{
  "conv_stem": false,
  "num_labels": 7,
  "max_precond_dim": 1024,
  "epochs": 37.2,
  "warmup_steps": 1480,
  "weight_decay": 0.1
}
Rows from expert 0 of block 3, named by matrix and row number. Rows with one number belong to one neuron. Each number is 200 + 40 x the weight over its row's rms, rounded and kept within 0 to 999. All counts start at 0. After the name is the row's rms in percent of the matrix's.
# up: expert up (model.blocks.3.mlp.up, 8x64x256), inputs 128-255
# down: expert down (model.blocks.3.mlp.down, 8x256x64, transposed), outputs 128-255
up.18,101,269,132,198,184,246,188,227,142,238,255,227,165,140,207,195,197,221,151,235,206,185,127,204,203,177,193,228,229,174,224,216,138,232,238,199,218,222,210,151,126,222,251,139,280,148,152,155,98,193,192,244,231,188,188,269,219,211,153,225,197,161,164,236,131,151,198,251,137,301,175,266,216,208,236,205,245,164,164,183,189,176,156,239,170,225,219,158,240,299,176,165,254,177,125,193,268,250,118,202,306,196,254,197,221,142,222,110,205,161,215,231,224,208,210,181,261,190,259,214,256,245,222,283,150,242,234,165,264
up.19,105,226,163,158,156,194,190,178,222,175,205,227,189,209,217,238,140,160,250,141,157,171,213,161,250,191,236,259,181,253,256,220,236,218,126,188,194,245,161,137,235,151,257,228,227,269,177,219,217,210,176,223,183,320,194,211,148,231,179,174,151,176,208,200,203,200,232,291,263,193,264,179,199,237,270,208,225,153,188,195,140,250,150,143,261,250,205,233,201,275,217,219,167,197,237,166,175,199,197,171,206,222,265,219,166,263,240,264,233,172,237,175,182,186,232,139,153,175,142,132,225,170,222,173,236,248,208,226,144
up.20,089,258,242,266,218,148,226,186,296,230,118,171,323,234,225,271,252,227,217,167,215,256,285,183,206,205,181,182,205,215,140,130,200,209,172,272,87,256,213,204,180,150,142,178,219,173,246,234,200,221,200,205,214,229,159,171,198,240,272,236,245,194,250,165,194,204,218,205,207,215,176,139,200,204,181,157,307,295,221,181,253,221,273,217,202,264,178,199,196,218,229,237,178,158,184,220,246,146,183,191,220,127,214,168,265,224,209,188,220,258,205,179,153,227,237,224,199,210,228,212,244,202,148,201,240,207,234,224,228
up.21,108,173,180,135,221,196,133,174,193,173,198,224,82,209,173,232,258,233,147,210,230,171,267,228,230,270,250,220,223,118,155,216,199,196,188,222,299,251,232,146,202,205,149,177,230,174,161,285,237,260,157,202,193,159,217,187,184,218,159,227,274,209,229,216,182,186,168,288,201,229,234,172,245,223,166,203,187,240,173,155,193,194,140,166,204,171,160,203,189,215,208,258,230,181,183,325,196,77,172,174,188,233,191,131,253,250,150,137,237,224,201,207,216,200,248,231,259,187,228,223,128,207,258,288,245,203,200,220,237
up.22,119,215,200,182,288,126,111,208,202,232,221,161,252,151,173,201,137,212,142,190,282,124,214,233,176,210,259,249,216,190,177,217,143,149,189,174,145,150,238,163,142,250,234,190,173,163,191,186,238,192,171,190,272,260,252,195,189,175,246,204,218,213,158,299,245,156,143,197,184,189,230,153,203,174,258,190,190,260,208,155,195,112,184,199,203,220,213,181,234,189,270,230,243,203,144,169,235,201,239,181,278,194,220,213,237,210,131,221,160,180,235,135,161,190,210,211,170,303,149,193,173,143,267,196,187,186,222,230,156
up.23,113,164,166,236,212,172,182,192,190,193,199,223,197,211,268,204,211,212,159,168,167,209,251,173,214,189,248,150,222,205,253,186,208,122,238,223,241,260,112,125,212,193,190,191,230,207,150,214,130,271,122,276,245,167,111,217,207,234,157,177,232,212,308,119,198,239,265,158,206,161,165,217,253,211,239,167,263,247,171,192,246,152,173,258,187,232,165,241,222,163,244,251,163,153,247,182,129,203,129,208,291,193,216,144,204,173,208,211,197,157,221,164,233,291,256,144,218,186,220,222,260,217,117,227,226,238,216,164,241
up.24,103,203,171,211,239,216,154,180,189,211,259,228,190,302,244,251,244,173,140,124,135,231,147,201,198,152,312,238,152,147,122,140,200,128,235,148,179,253,177,210,161,245,300,109,229,195,162,247,254,254,198,168,207,264,178,140,235,218,223,138,216,166,195,152,194,213,244,222,235,219,222,256,250,230,195,139,166,230,179,228,232,161,173,169,254,224,220,150,216,234,216,192,231,170,227,167,150,207,164,207,177,224,190,213,206,180,217,241,230,176,207,169,230,211,217,212,129,292,268,220,162,199,149,153,196,152,219,176,146
up.25,105,201,154,171,180,202,192,192,208,259,135,216,123,205,230,175,229,234,210,120,170,259,267,213,201,173,104,214,214,184,150,291,243,218,177,123,233,205,167,168,205,192,257,189,201,189,173,172,173,195,199,199,222,261,242,201,228,136,144,224,90,198,238,213,185,289,175,236,206,222,237,155,203,283,217,230,179,178,182,194,124,199,246,166,190,154,192,143,169,216,195,201,182,160,192,159,210,284,184,116,183,197,89,135,202,233,170,204,240,227,218,206,196,132,259,160,182,226,246,174,198,267,162,268,228,169,248,231,232
up.26,099,199,148,139,265,224,186,181,210,202,175,152,175,218,197,222,152,256,159,168,153,223,125,238,223,262,247,209,190,130,149,229,177,215,192,184,231,224,167,151,203,241,230,233,292,228,216,137,188,233,221,212,191,253,228,190,209,168,204,193,229,213,197,187,191,195,217,216,138,182,214,146,208,254,247,241,202,182,159,194,212,179,113,211,271,172,202,278,193,181,253,213,215,160,173,105,273,207,154,214,182,217,243,159,210,165,167,204,182,204,134,208,214,183,243,183,285,205,293,214,250,200,209,304,136,196,179,218,262
up.27,104,192,167,173,149,198,192,193,193,225,216,151,224,176,239,285,209,216,238,163,175,185,133,248,181,256,152,147,238,185,195,262,232,254,277,197,218,257,194,132,145,255,191,183,232,230,205,181,206,229,287,133,216,230,228,245,247,194,182,158,164,276,278,263,105,236,277,189,241,210,197,215,214,217,176,248,242,235,121,280,204,172,187,184,120,251,221,201,217,217,208,236,196,170,209,151,250,196,212,308,260,246,226,168,261,273,211,158,231,237,215,208,198,209,222,212,254,172,274,169,141,243,214,224,215,171,311,211,226
up.28,106,146,253,250,173,204,237,193,122,250,206,264,169,222,201,189,261,184,289,220,145,181,217,166,148,157,162,276,248,191,329,223,264,180,116,215,226,181,173,236,153,141,156,196,243,207,143,135,164,221,215,226,206,225,168,217,165,232,197,212,205,113,133,133,196,213,211,297,252,219,193,220,172,243,220,247,195,178,221,189,156,268,161,211,256,211,250,236,178,229,218,212,212,196,230,234,126,233,180,280,167,231,165,177,208,158,189,205,242,162,277,205,214,211,184,242,181,220,126,145,246,172,186,204,219,144,159,197,262
up.29,098,265,142,245,214,223,196,201,216,228,142,141,158,205,227,212,232,171,200,190,234,185,248,243,210,174,206,183,192,258,153,193,215,298,237,216,148,249,198,221,149,238,263,189,169,197,168,196,281,218,143,179,221,233,176,137,186,191,162,213,156,199,249,281,193,200,198,206,231,277,237,142,162,256,218,189,205,204,147,227,169,210,146,162,195,127,194,164,140,193,229,168,227,205,218,177,244,189,206,103,156,182,196,175,197,274,194,267,272,261,229,176,240,183,257,136,219,189,236,182,146,166,172,191,221,188,201,200,221
up.30,093,205,191,179,123,207,215,248,219,252,221,173,167,179,200,168,106,211,167,172,235,237,212,187,164,178,259,223,245,183,236,212,249,198,165,171,181,246,164,227,186,214,245,186,229,170,160,176,254,222,208,261,273,190,193,192,228,228,195,182,277,186,191,175,168,174,188,203,200,204,187,232,237,180,214,154,249,219,227,195,229,134,141,248,119,146,291,135,191,217,255,214,229,182,242,264,278,294,125,227,281,232,198,156,174,178,153,107,239,184,205,162,235,254,215,209,248,206,155,240,202,285,146,168,246,221,163,234,151
down.18,096,255,171,189,218,318,197,208,175,148,189,272,213,228,154,139,191,229,165,171,81,208,149,145,206,161,135,312,123,171,111,165,224,152,217,218,200,190,210,213,182,255,172,231,227,203,219,126,199,150,170,195,162,220,211,181,222,132,197,135,273,191,220,188,141,234,188,301,168,231,175,220,192,183,262,271,127,145,160,174,250,260,215,194,180,235,217,206,197,238,234,171,227,190,269,243,240,193,154,268,147,247,175,195,212,221,209,157,166,157,168,260,181,236,161,296,207,192,220,229,277,223,219,256,195,228,220,255,204
down.19,101,103,160,230,202,181,181,183,198,152,201,163,219,165,229,215,114,210,233,216,201,202,167,167,158,231,175,206,209,212,233,233,170,209,206,191,240,225,176,176,167,222,171,270,234,208,217,214,291,269,223,202,137,161,143,152,102,228,189,187,179,265,289,229,204,200,204,192,263,202,132,206,173,230,191,227,230,246,236,157,193,178,218,209,181,204,230,184,181,198,189,231,217,212,165,168,199,208,142,201,188,193,280,231,173,208,209,218,233,278,261,275,256,129,230,187,182,166,230,125,198,185,180,124,305,210,237,217,213
down.20,093,155,210,229,164,279,217,257,186,260,220,258,204,200,231,232,186,180,225,210,230,186,167,235,174,196,190,240,179,135,308,252,170,177,151,172,240,198,192,140,177,186,225,195,245,221,213,158,258,221,220,257,263,172,190,153,261,199,118,208,282,228,176,151,210,198,207,159,268,200,150,213,181,226,198,229,216,238,206,221,226,215,178,225,193,206,275,253,216,229,266,191,196,191,240,159,220,290,154,216,208,241,231,225,112,135,187,198,155,130,171,167,213,155,254,218,188,189,199,183,188,207,195,169,172,231,179,171,188
down.21,103,209,190,222,131,135,233,217,290,169,160,174,171,229,193,114,255,169,255,140,142,205,218,168,162,147,209,263,195,160,170,219,255,258,150,194,301,196,140,218,202,193,273,163,225,197,187,179,158,174,227,277,211,196,170,214,225,190,191,256,247,192,172,210,216,227,207,232,193,195,231,184,255,254,173,246,209,175,232,225,129,240,167,209,279,197,215,220,120,172,145,171,122,199,165,216,201,179,257,209,158,217,241,85,188,174,197,237,234,177,210,186,261,212,195,250,217,167,186,171,196,215,202,247,196,230,143,138,265
down.22,112,133,241,163,195,208,215,243,226,212,182,179,261,198,252,206,139,204,332,220,198,165,186,222,233,183,227,216,205,185,213,228,238,245,119,219,217,213,249,188,214,181,151,200,220,158,159,121,202,113,258,226,207,226,270,144,206,230,182,242,236,129,146,175,206,194,167,190,182,143,249,154,180,199,145,207,174,285,268,164,229,250,274,203,284,181,192,227,186,185,254,261,178,224,189,182,142,242,189,109,220,179,171,143,216,220,207,238,164,149,213,160,230,205,217,256,172,109,256,181,170,235,231,222,192,180,199,232,165
down.23,109,238,217,133,177,221,188,222,238,204,196,207,113,167,125,266,249,168,186,183,210,196,226,146,236,216,211,114,279,108,184,180,150,302,146,260,198,211,244,243,261,177,198,164,227,157,223,216,223,232,155,262,214,171,264,241,153,285,174,246,158,257,237,210,217,153,150,209,236,235,252,188,199,230,159,192,189,235,272,216,200,261,250,239,169,240,190,154,136,181,235,195,156,175,193,188,160,247,332,159,154,197,220,222,307,180,187,171,232,173,258,201,198,158,233,192,235,139,223,305,195,219,179,256,247,201,241,232,193
down.24,097,216,168,224,197,203,168,116,222,164,204,164,294,185,214,225,126,229,222,201,194,202,68,131,255,211,199,267,181,183,265,247,181,145,225,196,192,247,238,177,228,248,220,127,201,166,251,212,120,223,183,139,205,173,196,198,170,222,215,181,222,230,195,221,221,244,184,155,147,278,226,148,151,206,176,243,209,203,207,163,236,147,269,165,177,159,189,196,222,173,166,172,228,213,208,181,276,222,201,236,205,239,199,217,163,276,207,168,235,201,185,167,214,275,203,134,236,210,248,191,215,191,216,228,192,83,216,255,173
down.25,109,192,183,214,194,144,211,202,251,255,138,151,134,203,205,238,262,87,186,226,186,278,169,166,220,191,167,221,187,147,124,257,201,285,187,176,173,216,195,241,257,220,261,249,243,203,184,133,197,225,190,247,204,238,223,227,191,151,133,186,149,192,201,195,182,276,212,277,175,228,228,197,219,244,268,227,170,177,215,165,101,207,185,150,137,203,220,249,136,303,139,151,167,194,198,276,173,187,231,227,156,219,241,156,229,220,215,152,223,174,206,228,233,206,159,150,225,225,195,271,192,232,210,213,210,192,213,173,146
down.26,091,227,243,155,252,214,192,145,228,198,260,220,185,225,188,140,207,241,174,248,151,240,246,179,219,201,120,222,130,155,248,190,199,169,226,137,170,161,268,179,277,275,227,167,142,203,245,104,178,207,213,203,168,213,187,200,197,285,140,201,137,268,137,218,168,231,256,233,211,279,210,170,245,169,173,242,148,222,135,173,172,175,157,130,262,199,181,238,213,189,202,298,178,213,230,154,231,117,197,176,217,195,218,207,190,229,239,191,215,198,200,170,164,189,134,227,216,204,241,181,218,224,157,192,160,205,203,231,211
down.27,104,187,241,251,184,226,236,156,128,189,228,199,238,122,178,194,173,243,273,206,183,148,169,115,220,184,158,249,132,254,267,207,234,230,184,160,207,180,227,147,183,206,287,240,225,256,203,146,237,126,209,163,172,248,159,125,199,192,148,167,91,203,204,264,199,213,187,196,217,244,178,210,202,164,193,134,167,187,144,196,169,165,194,215,195,147,202,291,244,220,297,257,167,219,220,162,142,212,220,210,158,208,149,253,180,219,262,173,177,236,208,196,136,199,159,111,191,223,124,187,219,82,226,191,190,257,182,195,198
down.28,089,269,167,245,234,285,233,220,176,163,254,238,235,202,222,213,257,195,256,83,172,163,171,192,241,240,246,184,246,147,226,220,141,230,193,196,197,216,209,261,201,156,226,166,156,243,172,214,235,141,161,172,225,210,180,188,121,177,215,207,178,191,194,138,235,201,198,194,325,172,223,200,158,227,217,166,220,184,147,182,163,166,132,198,189,218,195,271,155,175,229,179,231,205,282,178,195,244,180,150,161,240,120,168,152,189,152,217,181,114,206,202,193,206,216,227,162,162,180,177,205,206,177,277,208,253,84,305,206
down.29,115,196,141,234,212,165,192,178,163,145,182,282,178,158,208,134,179,184,161,231,139,222,151,102,196,232,202,193,197,192,308,230,273,173,192,202,259,161,217,238,225,243,199,157,251,193,213,163,222,149,207,204,191,146,235,216,219,215,135,196,173,183,175,215,166,159,200,199,208,254,223,186,199,168,155,272,157,251,260,211,189,224,194,260,177,236,307,204,202,257,153,225,212,158,173,235,232,208,147,196,157,251,234,237,118,179,274,164,140,207,119,205,225,196,202,151,206,169,225,235,270,205,212,181,126,263,188,288,204
down.30,092,288,250,137,118,212,167,194,256,160,277,195,267,223,154,223,183,212,208,202,208,174,247,184,190,241,198,222,169,153,201,196,231,219,191,226,301,200,166,159,152,175,174,111,231,280,170,194,183,192,205,238,241,218,273,175,156,245,190,215,220,165,157,178,222,197,214,164,175,178,188,184,218,221,225,215,219,228,245,138,175,249,208,225,201,158,222,145,213,201,231,259,176,195,187,220,136,200,224,257,218,231,239,158,196,162,207,197,179,185,201,217,145,199,163,240,190,158,265,182,171,220,214,180,235,215,134,155,191